From a checkpoint of a small contrastive image-text model: trained on rendered made-up planets.
Rows from block 3 of the text encoder of a small contrastive image-text model, named by matrix and row number. Rows with one number belong to one neuron. Each number is 128 + 32 x the weight over its row's rms, rounded and kept within 0 to 255. All counts start at 0.
After each neuron's rows are labels from the 100 texts, of 14848, where the neuron reaches its highest value: "fires on" is the input token at the peak. Only what is clearly more common there than usual is listed. The data: rendered made-up planets.
# fc1: MLP up (text_encoder.blocks.3.mlp.fc1.weight, 1024x256), inputs 128-255
# fc2: MLP down (text_encoder.blocks.3.mlp.fc2.weight, 256x1024, transposed), outputs 128-255

fc1.227 [129 171 103 163 110 163  90 140 147 139  90 149 100 171 152  96 143 128 107 172 129 148 150 156 170 140 144  58  91 136  99 103 150 159 144  47  87 149 112  83 137 162  69 135  93 106 112 154 146 127 217  67 139 117 136 206 129 202 165  74 133 134 214 117 127 146 158  90  85 110  76 100 108 166 151 133 122 145 134 123 126 114 180 172 143 168 142  88 101 120 166 150 135 126 116 102 116  92 136 139  88  86 122 156 157  87 140 178 137 133 105  48 141 118 106 159  90 169 162 132 138 168  90 132  85 153 120 102]
fc2.227 [119 129 125 105 109 152  96 120 146  97 145 118 104 147 104 162 158 134 153 141 174 132 146 129 122 211 192 106 172 151  63 192  95  78 172 157  49 182 113 154 205  96  93 121 184 152 133 162 104 124  89 125 140 120  85 143 145 123 110 103 183  99 218  74  97 144 103 141 109 135 160 189 115 109 102 160 156 113  56 129 150  88  90  87 117 142 114 147 139 130 108  71 137 134 162 216 129 138  82 123 220 140  64 126  85 132  61 117 151 156  88 132 117  86 106 118 118 133 147  58 120 147 146 134 164 107 139 158]
fires on: "moon"

fc1.427 [ 99 118 187 130 155 136 156  90 138  95 134 160 211 131 127 163 155  91 171  96  96 118 157  91 101 106 149 121 115 173  76  88 139 155 137 156 111 135  94  98 181 146 127 138 164 164 188 111 176  87 118 118  51 181 193 140 159 110 127 132 161 158 159 131 153 184 140 147 129 112 131 135 153 143 125 147 166  90 174  91 114  99  91  71 140  92 116  75 148  89 121 149 108 111 156 103 142 131  47 101 112 126  68 115 100 148  97 143 165 115 186  77 110 149 131 193 149 169 234 114 156 126 157 159 127 156 145 145]
fc2.427 [162 158 101 111 151 108 134 155 131 112 133 146 146 124 192  58 114 138  94 150 105 141 111 120 101 145  84 166  61  36 145 133 153 144 143  74 152 119 144 167 110 130 116 189 100 175 117 100 137 135 128 132 146 115 135 114 137 235 107 136 113 161 174 145 100 123 110  55 137  75  56 104 126 120 173 144 136 167  81 105 139 114 148 115 129 131  94  95 155 154 138 182  71 141 116 112 175 125 108 118  77 113 132 130 141 106 164 189 129  66 130  72  78 162 125 165 106 156 126 166  69 155  91 134 125 102 174 133]
fires on: ","

fc1.110 [122 153 127  53 151 107 140 183  93 152 126 134 180 114  93  77 131 108 120 190 130  98 161  70 150 129  85 141 165 130 111 133 116 132 158 104 145 146 152 144 157  36 128 188 102 100  82 210 183 145 128  66 151 138  97 104 174 124 153  60 129 121 104 120 110 132  90 129 158  70 103 130 115 159  77 127  75 158 152 115  80 151 118 164 146 151 140 145  84 140 174  97 147 167 130 151 137 118  91 133 138 131 137 137 108 137  92 111  86 114  99 128 124 123 128 143 139 171  82 124 129 125 121 103  88 129  49 144]
fc2.110 [193 112 101  96 144 126 146 130 111 139 160  55  67 116 133 108 123 132  66 109 100 116 111 125  84 140 192  75 111 168 175 157  79  91 111 162 100 105 155 104 185 209 131  68 127 178 100 113 119 148 139 134 148  95 126 118 140 192 155 152 112 122 109 141 112 152 155  42 177 120 153 162  94 137  53 153 101 130 172 162 103 121 113 107 119 113 104 120 151 135  85 117 126 120 139  90 174  99 167 129 190 109 175  74 128 185 129 109 128 175 121  96 147 161  87 111 143  73 162  95 153  54 122  64 112 103 143 137]
fires on: "one"; "<end>"

fc1.53 [190 123 133 125 133 155 181 157 113 126 151 145 108 110 158  44 101 176 115 125 147 133 113 173  88 118 135 136  76 163 163  98 167  44  63 106 177 134 102 128  91 179 121  54 196 152 146 161 141 130 144 170  92 112 140 132 136 120 160 165 134 108 179  78 167 170 120 157 181  71 160 129 160 142  92 176 125  94 107 134 140 110 129 120  99 132 149 151 136 107 134 152 129 140 117 123  98  74 150 144 129 140 125 139 135 146  51 126 106 127 124 131  99 127 105 168 111 133 161 119  69 138 109 113  85  75 174 127]
fc2.53 [ 87 128 207 124 203 125 111 155 124  93 159 123 106 128 122 127 101 147 149 152 124 110 124 159 137 154 149 103 166 144 111 166 141  91 138 152 119 167 105 130 101  97 175 170 153 126 145 145  99 123 128 130 141 155  92  56 108 102 120  46 134 108 122  88 134  52 106 126  98 105 136 157 148  55 129 190 113 141 107 117  92  81 120 145 195 101 146 151 149 151 102 103 111 166 137 139 199  95 144 142 166 127 122  84 147 123 162 134  93 148 120  86 107 158 126 148 168 149 129  47 136 182 190 149 162 101 100 126]
fires on: "with"

fc1.323 [103 136  93 105 125 143 117 140  91 126 135 134 122  97  90 132 102 122  86 125 112 125 120 148 143 113  95 165 146 128 161 184 106 151  39  82 143 109 202 116 109  91 109 171 125 147 200 118 142  97 160 129  99 146 159  94 127 115 121  84 152 128 153 163 179  87 119 147 184  64 115 102 222 190 143 110 139 151 148  86 144 146 163 151 150 117  88 110 120  94 141  99 150  99 113  99 165 141 148 120 112 131 145 137  95 125 129 104 146 126 136 131 145 191 133 128 118  89 134 161 157  28 151 103 127  92 143 115]
fc2.323 [143  93 174 138 109 128 145 138 172 133 136  78 113 145 154 163 165 159 157 113  89 136 132  96 108 104 101 120 155 145  80  84 134 130 146 123 141 138  80 123 128 162 136 114 154 150  80 130 109 160 102  93 126 138 114 127 157 173 101 168 163 123  85 125  67 188 113 121 107 164 162 148  38  87 118 184 157 112 106 150 118  74  78 125  67  84 129 131 118 131 130 154 133 171 143 133  98 163  84 163 146 148 114 126  99  80 120 130 120 187 126 133 109  71 100 143 130 143 159  72 132 193 127 137 127 153 111 143]
fires on: "moons"

fc1.237 [135 100 154 114 183  98 158  84 196 139 178 113 108 127 180 140 119 169 168 110 180 143 109  47  96 103 141 160 179 112 138 109 117  88 154 114 175 118 154 179 150 146 152 127 117  72 121  71  87 145  86 141  82 121 127 150 110 122  42 151 131 175 129 136 116 165 108 183 145 176 103 161 100 195 112 137 146 142 126 178  71 133 117 108 148  69 119 137  89 134  95 132 103 132  97 144 118 145  89 187 123 125 141 111 124 129  98 112  79 166 133 159  91 134 118 111 110 144  71  76 138 118  93 162 226 101 166 124]
fc2.237 [153 173  51 184  51 152 147 117 115 168 101 147 101 140 126  72 121  63 120  90  71 107 163 164  81 103 162 103  65 176 123 121 161 109 106 145 148 148 125  86 122 155 119 158 121  96 128 166 147 134 152 129 174 122 173 120 156 126 170 146 109  99 123 128 144  86 125 104 116  82 153 148 137 139 104  98 173 141 135 100 110 120 165 140  80 200  78 149 163 133 133 120 181 128 156 101 130 118 181 115 127 141 106 119 128 106 131 105 151 136  94 114 177  99 110 193 137 101 192 194 133 118 133  97  71 188 101  98]
fires on: "moons"

fc1.249 [193 108 148 113 120 169 155 104 107 105  83  93 145 100 141 136 116 165 108  98  82 144 144 151 121 140 164  46  78 131 151  92 131 121  87 101 151  74 111 117 118 154  94 119 148 135  87 137 153 108 119 138 145 145 167 199 144 136  99 138 156 108 146 111 139 135 104 105  66 142 161 178 111 164 160 109 160  76 158  64 165 161 154 114 108 131 129  95 126 132 104 168 121 147 111  90 118 160 127 155  77  86 158 145 147 132 111 182 138 139 121 191 151 125  30 115 162  54 170 126 100 106  93 180 103 136  96 140]
fc2.249 [114  58 189 127 145  86 120 133 123 117 148 109 134  94 145  95 184 171 132  97 121  95 128  90 202 149 127 135 170  84 177 142 139 128  94 190 124 136 173 123  77 149  98 116 187 158 113 129 112  74  70 175 155 148  71 124 144 139 145  89 138 183 149  98 176 116 145 148 221 143 130 135 135 112 103 124  79 128 119 131 153 202 169 125 137 138 171 159  65 142 104 126 146 102 141 126  95 131  72 103  87 151 143 115 116 114  98 191 151 191 156  88  56 139  98 122  96 107 105 121  89 117  93 142 153 153 157 153]
fires on: "moon"

fc1.185 [ 77 126  71 127 153 153 138 166  96 174 116 152 136 146  86 127 160 144  92 126 119  90 141 133 116 148 149 116 115 152  37 174 118 169 104 131 122 180 187  97 130 147 113 102 141 155 124  94 169 124 120 158  49 156 214 134  83  50 165 161 140 169 148 178 129 148  85 113 150 101 141 103 155 129 152  62 150 115 163 145 143 152 119 129 116 126 115 101 126  79  94 122 183 122  73 155 144 110  84 203 137 114 184 132 121 126  59  77 105  95 107 181 125 179 154 147  93  96 130 162 112 117 119 151 147  71 118 162]
fc2.185 [102 179 106  97 117  87 143  56  45  66 112  98  93 153 158 139 119 153 112 124  87  84 166 105 123 135 166 139 141 147 200  93 110 117 100 143 152 108 139 146 129 120  83 115 123 133 110 101 170 122 135 172 170 106  83  90  97  55 142 102 134 117  81 119 152 122 148 125  89 121 110 173 173 145 153 120 132  89 157 153 136 175 151 133 171 137 169 134 185 100 114 132 173 125 173 153 178 191 159  61 116  88 123 196  93 154 116  93 193 110 122 114 170 133 147 141 108 119  83 126 149  94 185 139 160 117  98 122]
fires on: "moon"

fc1.559 [ 82 131 173 139 154 160 109 129 130  99 170 141 189 176  89 163 103 135 134 173 120 162  95 124 185 172 134  86 191 179  27 141 133 128  91 159 129 113  96 162 162 137 164 125 143 116 144 114 153 143 135 144 130 156 167  83  91  93 118 145 107 124 104 111 115  89 100 194 140 132 137 123 150 122 105 145 132 172 138 103 149 125 111  90 120 119 122 152 144 111  69  83 126 129 109 175 119  86  66 109 176  62  66 149  95 178  78 174 197 126 161 145 107 162 142 153 179 138 148  78 135 124 134 156 160 101  93 150]
fc2.559 [174 166 106 127 133  99 123 101  94 135 110  70 125 109 168  90 139 200 106 138 122 128 130 158  81 129 121  83  79  54 194  99 173 137 122 114 125 101 159 134 135 135 136 125 111 146 118 118 139  80 145  78 144 106 114 152 179 170 136 183 140 171 146 150 153 156 135  73 161 118  71  59 113 128 124 141  98 151 152  68 138 124 146 145  81 112 114  92 136 170 155 184 117 135 172  89 106 159 124 123  95  99 144 115 152  87 153 145  96 103  99  60 113 128 107 134 127 170  83 178 103 119  62 158 113  87 204 122]
fires on: "with"

fc1.156 [143 107 146 158  94 184  95 134 125 104 107  92 102 175 118 127 161 140  98 133  88  89 160 159 132  91 152 121  84 120 131  97 168 155 133  93  72 190 112 115 139 157  85 157  70 136 158  96  94 178 161 107  90 120 151 166 136 176 201  98 157 173 179 134 165 216 137  93  99 145 133 112 147 199 132 164 204 141 136 101 113 139 130  96 102 104 109  85 158 137  71 154 136 152 124 110  94 130 102 157 101 131 163 144 130 127 113 126 170  95 107  98 133 131 148 168  69 169 189 100 133 142 101 174 133 147 160 100]
fc2.156 [119 150  97  80 113 145 134 142 104  93 139 139 111  75 133 120 112 113 140 110 134 116 115 148  81 170 135 171 138 138  47 204  60 108 107 168 124  91 148 120 169  67 160 128 173 114 106 168 147  68 119 124 187 134 116  94 144  95  69 136 168  92 149 105 128 102 123 170 145  70 147 171 114 117 117 132 145 124  85 177 119  84 131  79 157 145 102  95 113 151 131 121 167 153 175 146 183 147 121 173 171 137  79 116 124 154 120 120 161 147 128 147 125  65 161  97 156 141 137  75 141  97 126 111 166 153 143 174]
fires on: "moon"

fc1.496 [126 193 144  95 117 116 168 121 121 127 131 160 177 135 131 123  83 106 105 136 136 153 177 139 160 127  98 102 125 151  96 111 145  83 158 173 128 121  59 113  79 113  91 107 120 103 122 167 107  46 139  95  98 101 150 131 120 100  78 127 113 125 160 110  81 153  96 134 139 143 145  91  66  94 144 152 138 125  69 121 105 161 126 190 127 180 144 109 126 172 170 103 146 195 178 115 105 120 147  62  87 113 114 122 218  99 154 122 154 114  99  70 125 101 161 154 131 167 162 123 170 188  97 110  89 151 116 142]
fc2.496 [ 99 118 118 130 110 131 105 166 142 160 169 138  81  92 144 128 156 103 120 130 118 144 103 131 111  78 128 156 164  61 144 124 122 160 102 135 149 113 147  72 152 126 113 154 140 135 144 153 125 170 168 160 170 140 156  85 139 113 145 152 144 128 101 131  96 125 175 154  94 116 130 136 208 140 121 105 101 138 165 115  96 100 156 121 134 100 124 121  62 116  87 147 157  80 117  77 181 136 124 118 135 139  58 138  82 138 126 104 118 156 173  73 173 131 135 131 101 129 152 137 116 121 141 156 156 142 122 165]
fires on: "moons"

fc1.371 [132 148 149 120 120 125 140 198  39 156 118 116 149  93 121 113 115  71 163 139 108  71 153 135 131 132 128 131 167 117  73 134  77  69 140 116 190 113 179 127 158 116 170 204 125 110  82 192 172 140 118 102 153 154 158 127 155  82 164  87 158 125 108 134 129 154  75 159 176 109 137 133 119 119  99 184  67 106 201 180  98 146 101 172 142 116 144 120 110 136 117 115 184 137 123  70 156 133 129 123  85 137 175  78 138 114  77 118 146  82  73 123 157 104 154 153 124 167 110  85 136 134 194 125 131 102  86 141]
fc2.371 [152 137 128  85 185 125 137 127  64 124  97  80  92 131 140 145 103 165  85 138 119 106 106 123  38 119 182  91 106 155 160 122 102 172 131 119 158  91 171  91 202 170 108  85 119 171  91  85 103 121 111  75 125 154  73 136 169 176 143 138 157 127  74 137  96 156 168  50 188 105 142 158  89 147  36 180 143 138 140 179  91 102 117 115 111 105 151 145 173 160  99 118 103 146 141  97 135  87 152 112 203 116 139  73 160 130 115 100 117 149 128 145 180 151  74 137 147  94 140  92 188  74 116  42 127 106 191 136]
fires on: "<end>"

fc1.244 [198 153 111 150 140  85 172 146  80 130 165  89  55 112 144 111  62  80 196 129 119  83 122 136  95 108 217 155 152 118 154 104 151 149 100 137 155 165 120 113 149 126 143 119 175 146 115 132 157 113 141 178  62 145 167 114 119  89 125 190 110  89 118 111 104 150 172 141 153 158 105  99 141 133 186 157 184  84 199 165  88 155  97 177  48 157  63 136  90 106 131  85 103  90 106 166 106  81 131 110 122 146 127 142 134 166  97  58  81  96 114 175 126 161 129  84 143  91 165 153  99 171  92 136 127 163 153  96]
fc2.244 [140  95 118 144 133  88 101 165 166 123 147 123 157 130 145 125 145 207  90  96 170 139 136 123 178 132  80  91  81 105  97 122  72 162 117 111 141  83 187 158  66 147 107 143 128 161 125 153 139 146 136 147 165 120  95 125 125  99 174  79 104 168 146 135 147 158  85 163 116 143 119 107  85 103 119 119 117  95 186 116 152  99  79  86 107 121 172 115 109  88 181 140 115 132 181  75 148 126 125 125  95 124 138 130  83 123 142 138  89 166 151 196 174  88  72  80 191 196 114 128 169 125 105 180 153 105 107 104]
fires on: "moons"

fc1.93 [ 76 149 151 151 163 116  85 137 139 100 141 136 139 153 191 131 142  87 145 192  97 157 139 105 178  87 164  61 117 148  74 115 144 134 149  98  62 161 137  92  79 185 102  62 133 127 129 118 109 111 121 136 115  84 142  77 115  96  96 129 107 195 142  63  97 124 133 129  97 175 153 147  98  95 110 132 130 131 135 141 159 123 118 134 117 107 111 126 139  41  99 102 182 176 111  89 136  91 106 105  75 109 102 113 107 111 110 134 109 105 168 150 151  97 110 159 154 122 156  97  87 148 107  77 142 159  87 155]
fc2.93 [137  88 101  85 162  91 137 151 130 168 151  95 108 149  68 150 174 167 123  70 103 120  97 105 206 127  93 136 114 117 158  91 181 109  79 158 137 113 129  98 126 156  93 159 127 132 122 137 143 116 124  95  87 119 133 147 169 148 164 136 129 165 153 121 125 226 130 123 183 131 169  85 125 118  72  89 182 135 166 115 151 137 120  88  48 106 104 163  71 175 123 168 177 145 116 120 152 143 158 137 154 110  91 158  92 135 143 130 157 150  56  97 110 112  91 102  67 112 142 160 120  61 133 177 146 115 135 140]
fires on: "<end>"

fc1.31 [165 162 126 167 149 119 130  65 114 155 127  91 115 194  96  98  83 163 143 121  78  97  89 156 105 151 160 146 102 104 138 115  85 139 149 119 143 144 130 175 168 148 134 148 139 129 117 105 140  97 125 174 119 162 118 142 126 105 103 164 136  76 127 116 112 144  96  89 107  79 123 138 132 156 166 187 188 127 111 175 184  92 118  97  50  95 162  89 135  81 107 106  81 122 136 133 149 107 126 138 148  67 142 105 142 149 120   4 115 154  95 158 121 155 137 138 141 172 162 144  86 151 129 129 144  77 142 166]
fc2.31 [134 101  71 139 129 136  87 199 187 139 171 162 119  96 118 122 132 158 128 112 205 127 143  73 125  95  67 160 105  99 125 106 179 141  76  94 127 163 166  89  82 138  75 165 129 129 108 112 174 150 124 112  85 122 122 118 100 139 169  93 138 121 131 175 147 137 126 169 153 164 145 123 120  97  89 109 156 122 185 124 130 157 111 113 176 157  70 151  90  91 153 123 125 106 160  97 139 154 108  94  98 148 150 145  78 146  78 139 110 101 147 149 129  63  52  89  97 125 136 147 175 140  76 148 161 207  87  94]
fires on: "moons"

fc1.183 [ 76 103 159 160 118 142 157 161 179 111 145 160 166 101 151 151 146  89 112 120 103 140 103 112 109  76  71 189  74 183 145 125 128 106 160 201 148 123  77 140 136 164  90 103 119 127 193  97 199 103 132 167 112 120 170 143 141 197 107 164 131 158 136 135 108 135 118 131 147 145  67 121 113 114 120   8 124 146 134 133 134 127 149 144 138 166 123 107  90 137 157 138  59 120  78 139 168 163  79  63  90 131 142 148 146 113 165 157 170 142 180 134 111  69 206 146 168 141 161 152 113 159  90 148 150 160 127  71]
fc2.183 [151 118 170  91 184 174 132 105 130  38 162 114  74 139 111 164 134 159 111 154  90  62 163  83 126 155 143 132 107 188  96  85  87 146 125 152 144 189 121 103 117 141  86  84 111 161 152  68 189 105 117 172  61 177 157 124 120 107  84 136 119 132 128 105 152 154 174 101  80 128 129 132 100 151 172 120 134  59 116 134 161 140  83 124 139  90  92  98 113 111 150 157 187 176  87 198 133 158  93 145 158 125 111 149 125 111 127 120 158 138 132 163 133 133 126 142 158  92 138 132  67  53 205 138 176 178 108 141]
fires on: "moon"

fc1.141 [136  76 126 166  83 136 109 186 107 121 151 139 154 123 166 110 123 136 171 173 106 194  97  97 137 117 189 120 114 131 156 109 186 179 133  80 129 140 148 169  89 131 117 136 121 142 133 179 134 184 137  97 124 169 145 121 171  79  82 150 103 110 121 125  97  93 148 134  75 131 122  90  99  92 133 150 116 140 122 112 155 133 130 113  57 135 102  47 144 161 138 117 166 182 141 112 102  60  88 147  99 137 131 117 148 117 169 131 114 108 157 141 149  82  82 142 104 113 137 117 109  81 100  96 149 176 208 158]
fc2.141 [116 148 162  99 122 128 141 103 122 130 166 128 146 125 103 149 146 212 140  78 146  53  96 145 135 101 170 166 142 121 163 135 156 125 109 148 135 174 110 120 144 131  97 137 127 136  67 159 172 108 156  81 109  66  77 125 160 107 185 140  99 127 106  84 167 177 154 135 148 155 181 126 144 167  53 115 132 123 116  64 148 127 114 173 123 124 145 148  88 173 147  96 197 152 131 145 104 171 154 106 182 133 126  97  90 196 140 106 116 110 114  84 128 121 121 120  98  83  94 192 108 133 111 139 137  84 160 158]
fires on: "with"

fc1.59 [145 123 157  54 128 111 114  94 143  96 143 139  77  99  93 120 144 196  86 111 131 132 176  87 111 141 111 128 108  98 131 134 109  62 129 182 142 121 124 158  99 157 130 164 170 135 121 134 106  84  82 107 155 119  93 153 132 119 113 105 178 109 172  98 124 159 127 113 118 128  98 152 144 116  99 118 157  78 100 125 141 103  97 134 172  94 151 167 141  99  84  87 147 131 156 164 136 152  88 121 134  89 189 104  89 153 167 128 124 167 112  96 139 172  90  71  85 151  98 117  63  43 177 174 165  99 154 145]
fc2.59 [ 93 178 123 204 112 136 163 177  76 117 103 105 147 155 136 134 124  83 114 135 149 149  84 141 109 141 131 104  65 111 119 132 146 173 143 104 150 137 121  89 133  78 206 140 102 138 114 159 163 149 221  82 157 152 184 137 120  86 144 136  83 109  96 141 113  90 140  78 110  94 125 111 129 116 145 180 107 162 140 103 141 128  88 138  97 157 101  83 169 107 154 151 112 129 124 156 122 113 194  76 133 165  67 124 155  86 187 134 140  85 117 155 108  62 141 178 152  88 128 186 129 224 164  53 120 131  69 122]
fires on: "<end>"

fc1.276 [141 132 130 132 114 140 129 182  71 105 111  92 112 165 186  78 116  64 143 158 116 170 140 113 158  96  96 133  68  99 136 152 136 142 176  98 164  87 149 122  78 135  84  83 114 173 141  93 100 114  60 171  76 107 113 120 147 131 155 101  72  81 141  94 135 105 148 141 162  71 145 129 142 100 221 154  98 164 168 115  73 162 127 175 117  63 116 136 157 132 122 138 122 150 109 148 121 128 151 167  79 143 156 112 165 112 145 108 132 155  57 133  99  98 125 200 132 166  91 153 136 166 121 158  79 172 122 122]
fc2.276 [139 129 103 183 153 116 144 126 155 116 105 136 183 117 113 145 211 151  77 118 116  97 162  92 129 116 164 100 181 148 126 106 101 113  92 168 193 100  97 115 124 146 124 120 136  77 129 114 189 106 173 124 163 170 144 107  60  98 169 125 124 142  90 127 128 180 121 159 105 160 141 138 151 138  90 152 200  86 148  63 111  89 103  52 133 145 109  91  60 150  82 117 143 106  77 116 146 115 131 105 109 130  93 189 140 130 122 134  84 134 152 151 167 166 137 141  91  84 161 114  89 110  93 160 149  43 139 114]
fires on: "moon"

fc1.209 [132 187  94 145 118 152 133 125  75 122 103 159 134 141 148  85 104 190 136 140  83  99 133 119  98 114  91 148 126  83 140 133  77  90 121  98 155 121 171 113 131 103 100 121 142 194 107 130 131  72 124 115 122 168 142 128  70 176 198 183 144  99 194  72  97  71 161 115 147  66 161 170 180 130 188 189 168 161 148 128 126 215 118 114 148 114  84 128  99 112 194 112 163 113 129 105 108 127  99 155  74 111 177 169  66 109 117 103 150 133  61 122 111 155 149 133  74 146 109 116  90 151  58  92   8 134 148 102]
fc2.209 [ 79  47  72 169 180 161 141  77 145 147 123  92 142 137 118 114 147 131 135 185 184 108 154 119 168 129 121 115 110 144 160  82 188 157 135 106 133 124 138 136 121 179 117 147 122  88  75 174 124 122 108 141  59 142 142 125 130  95  94  83  87 145 112 177 154 178 100 172 137 168 118  70  82  84  58  95 131 116 119 100 183  95 118 127 106 111 204 123 158 102  71 121 124 135 118 123 133 142 175  91 125 149 149  89 200 161 111 128 102 147 166 153 104  92 103 102 150  99 112 152 180 124 140 140 180 148  99  77]
fires on: "moons"

fc1.164 [129 102 115 131 141 110 157 104  90  74 116 108 128 133 132 150 168 217 105 177 109 102 126 123 116 134 134 112 161 141 155 162 164 178 112 162  68 131 181 139 160  68 182 111 184 155 185 125  64 117  66 130  97 160 148 152  99  81  85 140 116 105 169  43 131 148 165 161 164 145 172  86 104 104 112 175 166 159  89 114 136 169 120  77 154 108 118 132  75 163 133 181 108 121 125 192 140 115 134 157 171 116 118 123 119 116  97 152 120 146 132 111  76 170 101 134  78  99 123  97 106 108 118 150 173 129 174 188]
fc2.164 [125  89 135 117 143  85 118 166 147 157  78 135  91 159  88 128 141 122 108 131 106 143 142 150 154  44  74 129  96 161 122 122 145 192  83 120  79 102  90  65 121 136  78 131 119  68 146 117 107  97 216  86 124 150 118 132 140 144 175 160 164 129  91 106 106 172 164 105 138  59 153  99 128  67  74 120 129 148 137 158  92 116 145  88 166 136 115  93 117  87 164 167 118 100 125 137 186 108 173  89 164 157 128 173 118 146 134 164 177 148 165 100 130 141 148 102 169 119 183 104 147 138 128 109 108  95 120 105]
fires on: "one"

fc1.379 [145 114 134 110 149  75  55 142  61 205 110  90 185 135 129 117 145 139 107 154  94 155  82 137 111 150 114 186 116 150  87 109 102 126 120  84 180  64 146  62 161 129  91 156 112 157 163 139 147 119 155 158  96 130 150 177 153 146  86 112 100 125 158 169  80 147 106 174 129 101 181 126 200 107 158 117 104  74  80 118 135 127 131 110 114 119 178 143 112  92 127 138 125 105 123  76 138 151 123  85 138 127 176  69 161 109 143  62 167  85 142 101 112 166 116 110 134 137  93 133 135  94 171  70 114 170 126 139]
fc2.379 [121 172 137  82 163 130 120 124 105 213 177 157 138 106 156 185 107 107 188 119 114 160 173 143  76 131 132 127 121 146 185 149 126 105 155 162 117 112 164 150 132  88 199 158 148 105 100 110 110  82  86 164 142  81 135 117 149 118 143 183 163 133 204 122 183 134 153 124 102 118  51  97 131 166 186 136 109 119 185 163  78 168 133  89 145 117 113 178 159 126  94 116 143 136 150 144 117 144  91 111 113 145 138  99 167 124  97  68 141 153 100 100 146 126 143  90 114 172 120 126  95 145 150 162  82 124 146 159]
fires on: "<end>"

fc1.55 [118  80 188 134 110 187 187 147  92 136 159 135 181  93  88 114  94  72 141  95 110  89 126 121 125 123 149 248 123 184  85 139 103  88 155 126  70 147 136  75 111 117 102  93 155  92 102 154 115  96 108  74 145 124 149 108  76  91  93  99 130 127 146 118 164 150  85 169 164 178 166 193 151 143 127 132 198 106 110 127 119  76 106 163 122 120 173 156 172 120 103 131 157 133 134 163 170 134 180 137 161  98 133 144 122 130  72 112 123 130  98 123 155 108 146 131 145  81 116 119 175 139 117 137 136 167 114 146]
fc2.55 [116 128  94  98  86  57  56 126 190 141  88 166  45 135 112  88 181 165 134 130 115 120 137 158 104 178 107  96 130 113 182 122 140 106 143  98 170 111 152 170 112 127 118 170 102  93 127 126 187 127  95 117 184 121 143 153 150  99 155 148 161 153 100 135 106 124 139 132 120 154 122  71 111  73  94  83  54 131  98 159 164 124 158 133 112 113 105  93 119 181 149 130 121 143  86 120 143 123 127 147 130 167 123 125 125 118 169 179  79 111  68 148 113 113 100 122 125 127 100 101 127 146 148  63 151 110 157  91]
fires on: ","

fc1.171 [108 109 147 109  98 168 139  90 119  81 133 139 154 113 184 126  95  90 178 166  93  97  86 133 168 132 126 187 136 147 109  74 167 123 201 154 151 198 103 100 120  83 112  74 107 120 107 175 201 121 113 124 112 189 103 143 152  86  74 144 125 104 144 114 124  83 103 129 124 162 143 113 125 103 113 148 149  88 191 146 180  82 139  74 149  59 100 145 164 120 126 134 128 127 140 181 145 171 154 155  93 122  89 165 113 105  66 104 129  87 111 167 126 115 113 104  99 154 142 174  55 100 170 112 193 125  96 128]
fc2.171 [128 103 138 152 135 112 149 133 164 113 163 115 137 151 149 146 165 187 141 114 166 107 143 127 120 121 179 126 125 173  75 130 145 147  62 108 161  72 108  94 100 132  72 106 119 137 184 128  87 164 129  63 138 148 157  59 131 178 158 122 162 131 147  89 125 201 140  95 122 158 130  96 102 170 121 144 135  98 144 105 102 103 118 186 125 170 169 109 126 154 114  67 114 113 133 111 111 126 139  99 123 134  78 107  89 141 185 144 167 128 105 134 166 131 141 145 137 107 128 141 166 147 100 146 180 154 155 113]
fires on: ","

fc1.277 [103 148 134 127 147 103 140 102 115 149 138 126 120 140 172  99 128 173 134 109  99 123 139 185 133 120 155 134 134 126 107  92 146 122 183 159 115 177 134 105 135 135 149  85 128 195  86 142 127  76 135 166 121  73 120 164 149 150  90 157  97 158 213 101  89 172 165 139 128 123 169  84 121  83 151 166 119  87 147 134 133  58  75 206  91  61 154 110  90 107 116  90 120 176 189  81 112 160 106 148  98 101 130 113 145  61 108  69 116 132 104 163 112 151 172 148 132  86  52 150 129 100 115 163 153 135 164 101]
fc2.277 [165 136 124 199 108 173 171 118 155 106  56 136 152 164 105 167 107 109 120 107 160 169 173 133 145 158  81  69  66 130 129 145 149 112 109 176 185  78  99 121 111 175 131 168 149  76 129 111 151 165 115 135 129 151 226 129 166 131 125 100 109  81  57 117 121 107 108  95 128  83  86 156 152 146 152 127 141 104 123 125  87 156 106  73 116 147  92 110 145 105 193 152 146 109  82 106 103 174 112 132  62  80 147 122 139 158 141 149 140  53 113 116 127 127 107 193 106 100 204 137 174 148 151 128  81 135  82  97]
fires on: "moons"